{
  "encoder_arch": "poolformer",
  "model": "image captioner",
  "dataset": "larger renderings of crowded toy scenes",
  "train_examples": 90422,
  "image_size": 64,
  "crop_scale_min": 1,
  "horizontal_flip": false,
  "rotation_deg": 5,
  "tokenizer": "word",
  "vocab_size": 62,
  "encoder_norm": "layernorm",
  "encoder_norm_position": "pre",
  "encoder_activation": "gelu",
  "encoder_mlp_ratio": 6,
  "encoder_parallel_block": false,
  "encoder_inner_norm": false,
  "encoder_patch_size": [4, 4],
  "encoder_conv_stem": false,
  "encoder_depths": [2, 4, 2],
  "encoder_widths": [48, 96, 192],
  "fusion": "cross_attention",
  "decoder_width": 128,
  "decoder_layers": 10,
  "decoder_norm": "layernorm",
  "decoder_norm_position": "pre",
  "decoder_activation": "silu",
  "decoder_mlp_ratio": 4,
  "decoder_head_dim": 64,
  "decoder_fused_qkv": false,
  "decoder_bias": "all",
  "decoder_qk_norm": false,
  "decoder_layer_scale_init": 0.1,
  "decoder_parallel_block": false,
  "decoder_inner_norm": false,
  "decoder_drop_path": 0.1,
  "decoder_positions": "learned",
  "decoder_cross_attention_every": 1,
  "decoder_tie_embeddings": false,
  "init": "kaiming_normal",
  "residual_init": "none",
  "optimizer": "adamw",
  "lr": 0.00076,
  "beta1": 0.9,
  "beta2": 0.99,
  "eps": 1e-10,
  "grad_clip": 5.0,
  "ema_decay": 0.999,
  "magnitude_pruning": 0.5,
  "steps": 21900,
  "batch_size": 256,
  "epochs": 62.0,
  "lr_schedule": "poly",
  "final_lr_fraction": 0.05,
  "warmup_steps": 650,
  "weight_decay": 0.1
}
Rows from block 7 of the text decoder, named by matrix and row number. Rows with one number belong to one neuron. Each number is 200 + 30 x the weight over its row's rms, rounded and kept within 0 to 999. All counts start at 0. After the name is the row's rms in percent of the matrix's.
# fc1: MLP up (decoder.blocks.7.mlp.fc1.weight, 512x128), inputs 0-127
# fc2: MLP down (decoder.blocks.7.mlp.fc2.weight, 128x512, transposed), outputs 0-127
fc1.399,103,233,200,200,231,248,173,200,163,150,164,200,223,200,200,228,173,131,217,200,200,200,277,200,200,175,200,200,200,249,242,200,216,200,200,200,200,200,222,200,200,263,200,161,150,200,238,227,200,162,154,230,200,200,200,200,118,238,230,153,167,158,242,200,148,200,133,200,261,200,200,229,200,165,200,179,200,200,244,200,200,271,219,200,260,153,200,142,176,141,200,200,200,200,200,200,146,226,200,165,155,239,200,223,200,200,165,233,227,247,237,200,166,225,238,175,222,200,216,200,234,200,200,200,227,200,200,200,200
fc2.399,115,200,200,242,200,222,177,264,235,200,200,200,246,142,200,175,200,224,228,175,200,200,200,165,256,200,200,247,224,216,224,200,162,200,218,174,177,234,238,185,250,230,200,200,230,141,162,231,200,161,232,200,200,223,124,200,229,200,200,200,200,200,229,200,200,152,239,257,234,258,186,247,155,245,200,239,200,200,200,225,200,200,123,200,147,221,161,149,188,141,200,179,142,232,200,200,200,144,169,200,214,200,148,163,200,200,200,200,220,171,220,200,245,174,231,200,245,200,178,200,200,228,200,240,200,174,230,153,200
fc1.400,100,179,237,200,200,200,200,243,238,200,200,200,216,200,161,200,220,200,200,167,200,168,200,164,156,128,200,200,200,251,200,174,233,200,233,200,200,200,180,200,200,200,220,244,172,200,200,265,200,122,226,80,142,200,200,200,240,200,251,200,164,200,200,200,232,228,200,200,200,200,217,146,200,200,226,200,200,262,244,181,265,200,167,285,291,200,200,200,170,200,176,200,200,171,200,233,258,200,224,200,200,200,160,200,250,200,200,200,200,200,200,233,200,233,219,200,179,224,200,200,200,180,241,200,200,200,165,142,200
fc2.400,105,200,200,200,200,246,200,138,200,177,266,173,236,200,200,200,280,200,162,233,230,183,200,200,200,224,223,263,170,159,252,200,159,131,200,200,200,200,200,200,200,182,223,130,167,200,200,131,173,200,167,200,176,200,230,200,274,229,200,210,200,214,200,200,143,200,200,165,200,200,248,141,200,172,200,200,200,200,236,181,200,200,262,200,235,200,200,200,200,182,230,200,200,200,200,220,200,200,200,223,98,200,200,200,200,200,200,200,200,200,200,250,200,200,229,172,291,239,254,227,216,223,200,263,200,200,166,200,200
fc1.401,096,200,200,221,200,262,200,200,200,171,200,139,200,160,200,275,200,200,200,200,200,228,141,235,225,112,232,200,200,174,200,170,173,180,200,163,214,255,200,200,287,252,200,200,230,225,200,200,200,200,246,200,177,200,223,261,174,200,200,227,128,200,236,164,200,227,200,200,150,200,143,200,237,230,224,161,182,164,200,122,200,200,200,200,221,200,171,200,263,200,166,200,200,200,228,217,200,229,200,168,237,200,200,160,200,182,157,200,200,234,200,200,200,148,231,247,200,171,173,200,200,232,200,159,226,200,200,226,259
fc2.401,106,200,200,153,200,110,225,228,159,200,238,260,200,200,200,200,178,200,200,184,200,220,200,200,225,200,186,221,200,200,144,200,163,189,148,235,178,161,170,161,170,200,200,257,245,200,250,223,284,200,200,200,214,200,169,200,153,133,228,245,248,223,200,148,228,200,234,200,180,176,200,177,200,183,200,200,187,239,227,200,188,214,200,165,222,171,159,200,200,200,165,227,292,247,241,200,200,200,200,200,225,159,200,200,200,140,200,200,200,200,245,173,200,200,156,200,190,178,231,155,134,224,169,163,200,200,200,151,200
fc1.402,097,200,200,200,200,200,173,200,200,200,200,169,269,263,229,251,200,225,200,200,170,200,252,264,160,266,173,226,234,200,230,200,200,200,168,173,200,245,160,171,157,200,275,237,162,177,200,200,226,251,267,145,227,200,200,231,257,243,200,200,140,200,200,146,200,200,183,171,172,232,200,200,173,200,250,200,200,234,200,200,200,137,200,200,200,176,153,200,200,200,200,250,200,200,155,200,171,235,200,200,200,250,173,200,265,200,200,200,126,224,225,231,200,200,200,200,200,234,200,167,200,160,200,232,200,155,200,200,200
fc2.402,104,234,200,200,200,246,171,200,228,200,200,209,200,149,178,200,200,242,200,229,200,225,200,200,200,200,171,200,200,227,224,200,200,200,200,200,156,200,200,218,200,200,169,200,252,200,200,248,200,168,157,172,174,200,226,200,169,172,149,250,234,200,231,200,185,148,200,275,200,153,200,184,200,231,167,169,200,200,200,284,169,200,200,225,200,175,200,200,164,239,200,159,161,221,184,148,200,158,228,236,200,200,200,224,180,200,156,276,180,167,171,200,163,301,274,200,155,200,162,174,200,200,200,260,200,200,268,154,200
fc1.403,109,242,200,200,241,168,232,200,200,143,232,223,168,158,222,162,200,200,230,200,158,200,200,200,142,200,200,130,150,200,227,200,233,187,200,181,200,200,169,200,200,200,200,250,200,175,200,200,226,220,200,200,163,244,223,220,200,228,246,233,232,169,200,200,171,223,164,174,200,200,127,200,200,200,154,173,200,200,226,150,200,233,258,179,245,234,219,200,148,170,151,159,238,200,109,200,135,248,222,200,186,174,200,200,200,200,173,200,200,200,200,133,183,200,200,175,175,150,226,172,152,165,139,200,200,178,200,155,200
fc2.403,113,218,242,251,200,161,243,229,200,185,254,152,200,200,200,230,200,200,200,133,157,200,233,253,200,235,153,200,222,200,117,159,230,245,200,200,221,151,200,200,200,200,200,166,200,244,165,200,179,165,185,200,200,213,200,200,279,133,200,169,155,200,241,200,182,217,240,200,180,173,285,200,246,200,200,200,220,200,200,200,200,200,174,249,200,200,177,270,200,232,164,265,200,237,200,172,166,262,200,200,200,183,200,200,200,240,200,179,200,223,200,235,218,200,200,142,187,200,184,200,200,200,243,200,172,200,147,200,175
fc1.404,095,240,179,200,231,244,152,151,200,200,200,200,200,225,200,229,200,200,264,233,200,200,200,200,156,256,228,173,175,226,200,200,161,200,200,200,200,200,200,261,181,200,200,251,162,230,200,200,243,172,157,200,168,200,170,200,200,221,164,162,158,200,200,200,200,200,200,172,200,249,200,266,200,200,200,200,200,171,200,200,200,200,200,200,265,200,239,248,262,224,200,200,200,129,232,228,200,164,200,200,200,167,200,200,200,171,200,256,154,162,254,267,113,155,126,141,200,200,200,179,200,232,200,200,200,222,141,200,200
fc2.404,092,221,200,200,252,200,170,171,200,200,151,200,200,143,231,200,139,254,170,200,154,200,200,200,200,200,219,200,200,163,162,200,200,200,221,176,143,257,200,200,171,175,200,163,200,200,229,154,239,200,200,251,247,200,200,243,250,200,244,200,158,180,232,200,172,165,200,234,200,200,173,200,223,200,251,200,228,172,200,200,262,154,190,235,138,248,169,200,151,239,200,200,226,155,236,222,200,233,263,156,200,200,200,200,250,200,200,152,200,200,159,200,200,200,200,258,225,144,224,200,200,156,152,200,220,200,200,240,145
fc1.405,110,200,200,200,200,200,200,255,247,237,176,200,200,257,139,218,200,255,200,235,200,216,200,291,200,200,200,220,200,200,200,143,145,170,200,224,182,200,231,200,235,168,252,200,200,200,200,228,166,231,235,200,156,200,200,200,200,200,229,225,200,200,200,241,200,200,200,147,180,179,176,163,217,177,200,156,200,200,200,200,255,172,200,183,250,262,200,200,256,161,200,240,176,156,200,227,287,168,179,241,176,200,200,200,242,200,200,174,147,221,138,200,174,200,166,200,279,220,219,200,215,162,200,179,200,248,156,200,200
fc2.405,095,200,154,200,200,166,182,248,200,200,245,200,251,200,172,200,200,200,175,243,231,242,136,164,200,200,153,200,200,168,231,200,200,172,200,200,200,155,157,128,220,200,200,200,148,200,126,236,265,200,246,200,200,231,200,200,220,200,200,200,229,200,200,119,200,200,200,200,200,243,200,200,174,200,218,200,178,167,290,200,172,200,200,219,147,163,182,200,200,200,200,200,163,257,223,173,165,151,143,200,200,200,200,200,200,156,182,200,229,200,239,200,233,256,261,221,200,174,200,269,200,235,200,200,200,169,223,200,154
fc1.406,100,200,150,141,200,223,200,200,224,200,200,200,230,200,234,250,200,200,200,200,200,228,224,150,177,234,233,265,200,177,200,172,200,200,200,200,164,200,200,200,200,200,200,200,246,233,176,232,200,200,276,276,139,237,200,228,200,229,200,200,200,200,220,200,234,200,116,153,166,200,200,171,149,200,200,200,175,200,144,288,247,200,231,239,200,200,161,173,200,200,200,166,177,200,168,200,243,223,267,200,167,250,200,200,200,200,148,244,260,200,200,200,239,200,226,220,225,155,151,200,200,200,200,200,200,151,200,200,240
fc2.406,090,147,167,200,200,200,200,221,252,200,182,237,200,200,290,232,249,200,122,276,157,200,200,265,200,156,257,200,200,200,147,252,156,216,200,146,228,200,150,200,200,200,247,200,138,200,200,200,200,200,174,200,200,200,200,244,200,200,200,233,176,133,224,158,200,146,200,169,200,200,200,200,200,119,178,200,200,200,200,200,200,176,200,200,200,144,228,189,229,220,217,225,200,226,177,200,200,200,200,236,200,200,200,200,200,200,250,200,200,271,200,200,222,131,200,219,260,200,166,185,184,200,200,200,200,200,200,200,153
fc1.407,089,136,172,200,244,228,238,238,148,200,200,200,200,200,163,174,200,247,200,200,200,200,200,166,225,200,159,238,200,223,241,200,200,181,256,250,141,200,255,220,223,200,200,113,200,200,200,200,159,200,170,200,152,200,200,200,161,200,200,200,200,156,265,173,200,176,116,200,200,200,269,200,156,200,173,251,228,143,200,227,221,242,155,200,241,221,200,200,251,200,200,200,200,169,200,180,200,200,200,200,200,200,200,165,266,200,200,200,200,200,200,200,200,152,122,228,142,200,232,200,233,200,200,155,200,200,232,200,200
fc2.407,091,240,161,200,155,184,200,200,200,259,200,175,165,223,200,187,200,200,200,180,200,247,227,174,150,151,200,146,200,182,200,200,240,200,200,200,235,200,200,200,200,200,236,251,200,138,116,200,200,200,234,226,218,200,236,167,254,214,200,200,200,200,249,248,221,237,200,200,200,168,200,200,200,281,224,200,110,170,163,200,200,200,200,200,200,242,139,179,156,200,183,144,225,200,200,200,200,140,219,162,200,200,251,200,200,200,154,147,151,200,242,200,200,200,200,157,200,254,219,200,200,138,241,175,200,200,170,200,200
fc1.408,099,144,176,246,157,166,176,200,200,229,249,234,234,200,237,200,224,200,249,200,161,200,200,173,200,200,200,228,200,200,200,200,200,200,177,200,200,200,200,152,173,163,293,159,200,200,226,200,152,200,200,149,174,200,158,200,200,231,128,225,154,251,200,160,200,264,200,251,165,256,159,155,200,200,240,175,222,200,200,230,200,155,239,274,236,200,148,200,200,200,200,268,235,200,151,153,200,200,237,200,200,171,155,200,176,200,179,200,200,200,229,221,162,200,200,200,167,243,200,164,200,200,200,176,200,200,200,160,173
fc2.408,103,200,200,242,200,200,200,257,200,200,231,200,200,248,200,232,135,200,200,178,146,200,200,248,200,227,183,179,220,200,181,238,200,200,200,200,229,200,200,173,174,200,200,167,164,200,200,227,270,216,191,162,200,238,122,271,158,200,246,200,252,200,145,169,200,177,200,217,200,200,123,200,200,181,159,228,252,260,175,200,161,200,200,163,200,200,240,221,200,155,200,200,200,188,186,200,160,200,200,200,200,200,200,225,217,261,200,161,190,183,200,255,200,200,140,134,200,200,200,252,251,200,279,200,200,200,170,237,221
fc1.409,106,200,200,200,200,200,240,200,200,221,164,200,242,200,165,200,200,200,234,200,200,200,200,200,238,200,156,200,127,221,161,200,200,239,140,200,154,200,239,200,200,165,159,200,200,200,200,131,175,200,259,200,116,239,223,173,200,263,216,141,165,200,200,175,137,159,200,200,184,127,200,254,139,200,178,200,200,164,200,200,233,234,219,200,223,159,200,200,226,200,250,258,180,181,200,200,180,200,200,200,240,200,200,200,200,164,177,200,160,228,200,200,200,170,156,200,218,259,241,256,165,200,164,200,255,200,246,200,200
fc2.409,117,213,149,174,171,200,219,200,200,222,156,177,229,252,190,220,163,180,200,200,200,220,233,152,200,200,200,200,258,214,200,200,200,200,239,242,200,248,200,246,200,231,200,230,221,253,144,218,151,200,200,139,200,188,200,200,173,162,200,166,215,200,228,227,230,253,174,200,174,200,200,200,178,188,200,234,229,241,169,200,288,228,156,164,200,143,146,200,248,223,200,234,161,200,200,180,200,266,171,219,177,200,236,186,200,200,200,200,200,152,200,200,281,161,143,249,200,177,200,200,146,200,243,166,241,200,172,200,180
fc1.410,119,180,156,200,186,224,200,200,229,200,166,200,200,180,200,252,200,200,200,200,161,200,228,200,174,200,165,200,230,127,226,144,200,245,179,224,200,200,241,225,120,169,200,223,222,200,200,181,200,200,228,158,200,164,200,140,273,237,218,200,220,200,200,238,230,227,174,256,153,177,200,225,225,255,279,200,159,229,200,200,200,160,200,200,188,248,156,230,225,200,200,168,200,217,200,174,200,235,227,177,200,200,200,200,172,200,138,171,242,232,200,138,200,200,237,200,200,176,200,219,154,200,200,248,215,225,135,126,200
fc2.410,130,255,221,200,200,200,221,237,164,170,200,200,259,163,130,200,200,200,200,161,200,165,200,200,200,187,200,235,200,200,200,192,200,200,165,165,200,200,258,219,200,200,200,175,200,200,157,200,186,155,263,180,225,249,200,200,200,170,168,175,200,228,200,121,138,200,238,234,200,200,224,200,172,200,172,200,200,142,200,246,144,178,243,174,200,184,200,205,200,160,242,239,137,222,169,171,200,233,131,258,200,245,200,246,200,200,215,221,171,200,267,200,200,200,200,222,200,169,135,171,246,161,257,200,200,223,235,200,200
fc1.411,105,221,200,239,257,200,200,275,280,160,216,125,228,156,170,241,200,164,200,200,174,176,200,158,169,200,225,220,221,200,200,200,200,200,182,200,200,200,200,219,120,200,242,200,200,178,166,200,222,169,217,187,200,200,200,260,229,251,233,223,177,239,200,200,200,200,244,171,200,200,200,231,200,147,200,200,200,239,200,167,232,245,200,169,231,200,200,200,149,181,200,159,240,200,127,162,200,200,200,249,200,266,152,171,253,159,231,200,200,227,200,200,200,242,200,200,200,153,200,200,249,159,231,200,228,240,200,233,200
fc2.411,105,189,200,200,169,200,200,200,200,159,221,200,200,200,200,200,184,200,240,200,200,159,247,151,200,253,200,139,200,200,230,244,200,200,200,152,200,200,314,200,235,188,200,185,200,249,151,221,200,183,200,237,212,200,189,143,144,200,200,148,217,220,184,200,146,200,200,238,238,134,181,200,200,284,260,200,184,174,200,200,146,200,172,170,176,200,229,200,260,200,200,200,129,200,200,243,200,200,200,200,200,200,200,221,270,231,224,152,248,200,155,200,200,251,200,138,200,200,200,200,214,200,237,200,200,200,200,200,200
fc1.412,098,169,152,163,200,247,200,200,200,171,176,200,222,125,200,234,252,200,200,200,200,200,223,200,200,200,217,200,200,200,200,168,200,161,162,222,200,200,200,242,149,200,175,173,200,146,227,268,223,232,200,248,244,200,200,241,252,200,257,145,200,200,258,200,155,249,200,200,107,168,225,200,200,168,200,200,200,200,200,171,222,200,128,200,250,200,148,200,200,200,237,200,200,226,200,200,250,200,252,200,159,200,223,200,167,200,149,200,181,200,200,181,259,200,200,160,200,200,200,200,200,161,200,200,200,155,200,122,156
fc2.412,106,170,222,200,200,200,200,237,200,200,200,200,146,170,200,200,143,141,164,214,263,126,159,200,208,175,200,200,245,200,166,165,200,200,236,219,155,200,241,173,200,249,232,159,200,200,219,231,213,200,200,200,228,223,169,200,200,232,200,200,165,200,154,171,179,172,245,177,200,170,246,242,232,225,200,156,235,200,214,200,200,200,177,152,220,200,153,170,200,200,200,200,200,159,153,200,200,218,200,200,239,274,169,183,200,134,239,200,200,234,159,227,200,152,139,200,228,217,268,200,200,265,277,200,200,200,200,200,212
fc1.413,099,200,200,200,200,200,242,266,200,200,260,232,200,200,229,262,200,200,130,200,131,200,200,200,200,200,229,236,168,200,166,200,200,318,200,223,200,225,156,200,227,200,164,241,200,200,238,240,200,244,200,200,159,200,200,200,223,220,200,158,225,200,200,237,200,234,227,200,200,200,235,200,200,200,200,183,200,200,184,170,200,200,200,166,281,220,215,253,243,235,172,200,200,171,218,221,200,200,200,200,200,158,200,200,200,109,171,150,215,149,280,173,165,162,200,200,200,177,200,200,168,200,240,227,151,200,200,200,200
fc2.413,095,200,182,228,200,221,171,145,200,200,172,148,200,200,239,154,172,200,200,168,245,302,200,200,200,200,200,170,171,200,200,200,171,200,247,248,200,200,117,200,174,200,167,200,170,200,165,249,200,200,158,200,244,246,254,268,200,200,222,200,150,143,222,200,200,200,200,236,200,167,200,200,200,175,200,169,200,200,200,200,200,200,264,235,157,200,200,200,200,200,200,200,200,163,200,167,179,200,156,297,200,175,172,141,200,200,200,200,237,266,200,200,177,200,241,156,170,200,200,200,241,200,200,230,200,163,139,200,200
fc1.414,106,200,200,229,200,178,200,170,179,200,200,236,200,225,243,200,200,176,168,178,150,179,200,177,200,200,164,118,200,217,250,200,166,150,175,226,232,168,245,132,174,180,200,225,179,200,200,200,154,244,238,182,166,258,200,200,200,220,171,200,200,200,200,178,200,238,227,222,260,247,200,230,224,200,200,233,165,221,233,200,296,200,242,200,200,200,252,179,158,200,200,218,244,200,200,200,251,200,200,258,241,200,200,200,200,244,200,200,234,163,225,200,231,178,155,200,172,200,200,164,118,166,160,259,200,200,200,200,240
fc2.414,096,200,200,144,200,171,239,200,157,200,200,171,200,227,229,200,108,220,174,229,200,124,200,200,200,166,234,200,200,243,200,200,247,200,154,168,233,164,200,200,142,145,187,249,200,155,200,159,200,200,227,157,232,200,153,256,200,200,180,200,153,200,155,200,232,200,200,218,200,200,200,241,179,200,149,249,160,146,200,200,200,243,230,200,172,227,200,182,162,200,257,200,200,166,172,219,220,251,200,246,200,200,200,158,212,200,200,200,200,265,184,200,200,172,231,200,200,220,180,162,200,220,281,174,200,164,236,234,200
fc1.415,102,200,227,132,174,230,226,200,200,200,200,242,200,200,166,235,200,151,200,200,222,180,223,200,232,230,200,227,164,266,200,200,177,231,164,200,237,230,200,200,242,255,229,200,260,221,177,167,200,223,200,180,226,245,181,200,245,261,200,200,171,177,200,200,165,227,163,200,200,200,200,170,142,200,200,260,238,235,141,227,200,109,200,174,200,200,200,242,200,247,282,200,156,234,200,200,178,182,140,200,185,200,200,200,200,251,200,154,200,247,200,246,159,171,200,200,200,232,245,200,200,177,152,200,200,200,200,200,166
fc2.415,104,237,175,166,200,191,200,243,200,200,200,200,200,200,230,200,163,238,200,154,200,200,232,157,200,246,214,248,166,179,200,200,200,264,200,170,218,200,200,200,156,221,200,200,200,310,200,200,261,260,221,200,200,232,232,244,258,200,200,200,228,200,239,200,200,200,200,135,134,117,200,200,200,144,200,200,200,180,200,200,200,177,200,200,200,176,200,227,176,200,200,278,200,226,200,200,251,200,200,200,200,117,200,200,200,180,200,240,200,163,200,200,200,200,236,220,152,184,200,181,136,200,200,154,200,200,258,164,239
fc1.416,115,134,200,238,200,233,200,200,259,200,200,200,200,228,237,200,157,162,200,200,181,200,250,251,247,200,159,263,149,200,163,231,174,229,200,200,200,200,200,200,200,200,200,180,226,200,200,232,161,173,231,169,253,230,180,241,200,253,183,200,200,273,184,200,219,200,173,177,164,200,235,251,158,140,186,200,241,200,155,200,220,99,200,172,200,222,200,200,200,200,164,200,200,156,162,200,200,200,200,268,222,234,200,217,266,200,200,156,200,240,223,200,200,200,220,200,222,166,164,200,241,169,200,200,236,200,247,162,225
fc2.416,098,245,174,218,200,173,241,175,200,261,146,230,180,166,157,200,234,200,161,116,169,156,200,222,200,200,167,200,241,200,144,200,170,223,200,200,200,256,229,253,168,182,200,200,264,200,200,238,211,254,172,200,200,150,153,200,200,153,230,200,219,223,184,271,171,200,200,180,200,200,151,200,200,189,200,200,200,200,200,200,235,200,200,180,200,265,200,163,200,156,200,200,249,159,200,251,200,170,200,200,165,281,200,216,200,200,122,167,175,231,200,200,200,200,200,200,239,241,181,176,200,200,200,224,200,200,200,200,266
fc1.417,098,200,200,153,200,165,180,200,200,144,200,200,200,200,159,169,267,245,242,171,169,200,200,230,200,200,131,164,167,156,251,233,249,200,241,229,159,200,234,200,219,280,200,257,200,164,236,163,222,177,176,226,200,200,233,200,200,200,200,244,159,200,200,241,200,258,200,200,200,200,250,200,225,200,200,200,178,185,200,239,238,176,169,155,200,223,200,200,200,200,244,200,219,168,160,200,200,278,173,239,161,224,158,219,238,229,238,200,200,223,200,246,164,200,200,226,226,161,224,240,200,235,200,200,200,135,168,226,200
fc2.417,091,200,117,177,229,200,200,148,200,155,163,230,137,170,200,200,200,131,155,200,231,228,200,200,200,245,185,200,231,200,200,200,169,200,200,200,200,133,200,200,200,200,183,141,200,200,168,200,266,200,241,200,200,200,242,200,200,200,234,200,128,200,200,210,148,154,151,200,243,200,134,200,200,144,148,236,200,200,226,184,200,212,200,200,165,200,200,200,200,200,268,200,275,200,200,270,242,200,228,173,200,200,169,200,200,234,200,200,200,200,200,238,200,228,165,170,200,200,127,200,259,200,200,200,200,248,200,200,200
fc1.418,105,200,239,200,254,247,160,238,221,223,200,155,166,229,200,200,200,200,200,243,200,225,244,200,225,227,200,200,200,200,200,200,242,200,200,200,200,200,200,222,229,179,159,134,165,200,200,237,200,159,236,231,176,200,200,200,143,167,115,186,217,200,172,200,163,200,200,200,249,233,184,234,200,200,262,200,164,163,200,148,200,200,234,200,232,221,200,245,200,141,138,262,200,233,200,131,241,166,184,200,245,200,200,200,200,266,169,259,200,200,220,162,234,176,220,200,176,200,200,165,200,173,200,151,200,200,171,230,261
fc2.418,101,200,220,175,200,252,200,182,200,143,218,169,200,200,200,200,261,233,200,174,200,200,200,183,200,200,243,200,200,177,200,200,182,163,224,236,158,200,131,200,200,200,156,245,215,176,200,200,200,200,200,233,200,200,200,200,200,159,184,200,127,200,146,200,214,200,238,266,200,156,200,200,200,200,225,200,200,200,246,222,162,200,223,200,200,174,200,200,187,176,184,229,252,200,200,200,177,200,165,158,314,236,200,143,200,162,200,200,200,237,169,200,200,175,255,200,230,165,200,200,252,200,153,221,229,134,107,245,155
fc1.419,097,230,234,233,182,182,200,200,200,160,249,200,200,200,200,253,200,200,180,123,241,200,279,264,167,254,200,226,200,175,200,200,170,244,240,200,200,200,241,138,164,262,163,200,200,200,200,200,200,174,238,166,143,158,152,200,147,200,200,219,200,200,255,183,228,200,128,200,218,289,200,200,200,156,200,250,264,200,200,243,235,200,200,200,200,200,200,200,200,161,200,200,246,168,200,173,200,200,238,165,237,200,200,155,200,164,200,200,200,200,259,173,200,230,200,200,200,200,200,200,170,200,200,200,162,200,175,225,200
fc2.419,106,200,151,223,200,200,237,200,200,200,229,143,200,200,200,157,200,200,200,172,200,290,200,180,229,225,200,200,221,162,168,153,200,200,165,162,200,200,127,200,200,200,200,251,200,200,200,134,147,175,177,200,200,200,279,264,259,247,200,200,200,200,234,177,200,184,243,240,233,200,200,200,219,200,179,252,139,151,256,200,200,200,223,159,180,153,150,214,200,160,200,200,200,200,200,200,200,211,127,200,189,200,200,200,200,258,237,200,200,228,181,200,200,171,265,179,183,224,152,200,172,200,200,169,263,200,215,200,200
fc1.420,092,158,200,200,200,200,147,243,159,200,234,158,200,277,200,269,235,170,170,200,159,161,158,231,200,183,200,226,242,155,238,200,236,200,164,235,200,222,200,200,200,174,258,200,200,149,246,155,200,175,170,200,200,200,200,229,200,200,166,122,265,264,151,238,200,254,200,200,252,200,200,221,200,200,200,245,227,200,200,200,172,177,200,235,200,165,200,200,223,232,233,200,263,200,153,200,228,200,200,200,200,200,200,140,200,237,200,200,226,247,200,200,200,223,200,200,200,200,161,200,200,200,200,231,249,200,128,226,200
fc2.420,095,200,243,162,200,200,200,185,200,200,200,225,179,247,130,200,177,200,200,220,151,200,200,161,172,200,258,246,200,200,182,156,200,200,236,200,220,200,177,200,228,200,92,224,156,200,175,200,237,233,200,154,200,276,200,200,247,162,200,200,200,174,187,148,144,200,235,200,200,200,176,240,183,200,261,166,200,200,200,217,200,200,200,200,184,221,200,165,160,200,200,167,200,174,200,200,215,288,200,248,162,217,227,236,200,141,151,200,154,247,200,230,200,200,156,164,229,200,200,140,200,200,200,156,186,214,200,250,200
fc1.421,097,200,237,200,200,200,200,200,200,242,200,200,232,149,226,261,250,200,235,200,200,241,238,174,177,160,200,225,200,200,142,165,228,229,117,200,200,240,200,200,241,122,147,228,200,154,200,200,134,200,226,234,244,176,200,248,200,221,200,244,200,200,200,200,243,221,200,200,230,162,200,179,155,200,236,166,200,200,200,200,225,200,252,242,200,200,162,243,167,174,182,200,162,146,200,200,238,200,232,200,248,251,235,244,200,173,230,225,200,200,153,200,200,200,233,143,200,171,161,175,200,166,225,224,176,200,168,242,200
fc2.421,107,200,179,243,182,200,274,200,200,163,200,222,159,241,200,200,200,217,229,200,183,200,200,220,200,290,237,200,200,236,200,215,200,174,275,173,200,200,200,200,176,257,269,151,255,240,219,171,246,200,249,200,136,240,200,214,200,200,217,200,200,200,200,248,238,200,200,200,259,200,173,200,225,200,183,281,200,200,172,174,200,131,158,200,143,223,200,200,200,192,140,219,200,200,200,200,178,153,228,200,200,200,182,145,200,224,210,152,164,226,178,221,200,200,165,200,200,200,164,200,242,148,147,200,200,227,200,200,200
fc1.422,083,200,200,200,247,200,200,200,241,200,200,200,224,232,155,200,236,264,162,252,200,200,200,200,147,200,200,200,154,200,177,200,153,200,224,223,200,200,264,154,200,200,200,170,200,200,227,200,200,241,164,126,200,200,231,247,226,200,162,200,262,200,236,151,200,242,200,164,200,200,163,200,241,148,118,200,200,200,200,129,200,200,155,200,200,200,200,176,200,147,176,200,200,167,245,200,200,200,200,200,230,200,200,200,200,200,225,200,200,266,227,200,200,102,200,200,200,261,238,276,200,200,200,200,200,200,200,139,200
fc2.422,093,200,175,182,200,200,200,179,200,200,200,200,170,221,200,270,200,229,186,133,200,200,200,177,178,242,200,200,184,200,248,200,200,200,227,200,200,161,113,163,215,159,182,240,174,226,232,200,200,200,200,138,138,200,200,159,200,248,219,200,200,200,226,180,249,200,200,200,237,135,200,200,200,152,200,144,200,216,200,134,200,200,228,200,250,200,200,200,253,200,200,175,200,200,200,200,200,200,240,200,229,200,234,155,200,239,200,135,234,200,159,200,200,251,200,200,150,200,200,265,200,154,102,232,247,200,200,152,177
fc1.423,105,200,221,224,200,142,200,200,200,232,117,200,180,137,200,200,176,224,200,229,200,154,200,200,225,200,200,200,200,200,200,265,228,200,200,255,142,179,221,200,169,240,200,158,155,200,200,131,200,200,178,200,200,149,200,200,176,285,183,225,107,200,200,231,245,200,177,200,225,235,223,258,200,200,200,236,181,230,200,155,200,200,161,200,200,234,267,229,179,200,200,280,200,200,169,200,245,200,200,200,200,200,149,200,222,228,200,200,176,168,174,173,162,151,217,175,222,160,200,162,200,200,200,224,200,174,218,240,200
fc2.423,097,239,141,200,200,163,200,179,157,258,177,178,200,142,154,200,200,200,200,177,187,233,200,200,163,200,200,200,131,200,225,200,224,200,200,200,200,256,183,200,247,163,200,200,248,200,248,200,200,200,152,200,200,237,164,200,200,172,219,179,200,144,200,165,200,134,167,200,200,187,223,274,263,213,200,200,141,238,178,200,256,260,241,200,200,236,200,200,200,200,200,138,141,168,200,200,227,246,200,200,200,147,200,247,146,173,200,200,200,200,214,226,258,176,226,248,200,171,200,163,183,200,200,200,141,200,176,200,200
fc1.424,095,200,200,200,200,257,200,200,233,200,151,294,200,200,245,262,200,117,179,200,200,172,200,200,231,200,200,200,139,200,244,220,246,200,225,200,200,252,218,200,167,236,200,200,200,200,200,252,200,175,200,200,200,270,200,200,225,200,229,170,154,170,223,200,236,233,158,157,225,200,200,279,200,248,200,200,200,180,220,171,200,200,230,200,200,200,200,235,143,200,173,200,200,200,200,257,200,200,176,200,200,179,200,242,182,200,164,200,200,200,200,168,158,148,200,200,200,200,172,249,200,153,287,258,258,200,223,200,200
fc2.424,096,200,200,200,200,249,184,200,249,200,200,178,200,225,200,144,200,148,243,200,149,200,265,200,200,200,200,200,253,200,252,168,200,178,234,200,261,200,257,200,200,200,230,200,200,174,200,200,200,200,200,133,163,200,200,200,174,223,253,200,200,227,200,247,106,200,200,200,172,200,166,200,200,183,230,200,200,172,200,200,200,200,181,200,248,200,162,124,171,158,200,138,200,160,234,200,249,200,200,130,200,270,200,200,200,200,200,140,200,200,263,200,166,200,174,236,173,200,200,179,239,200,233,136,200,200,200,162,175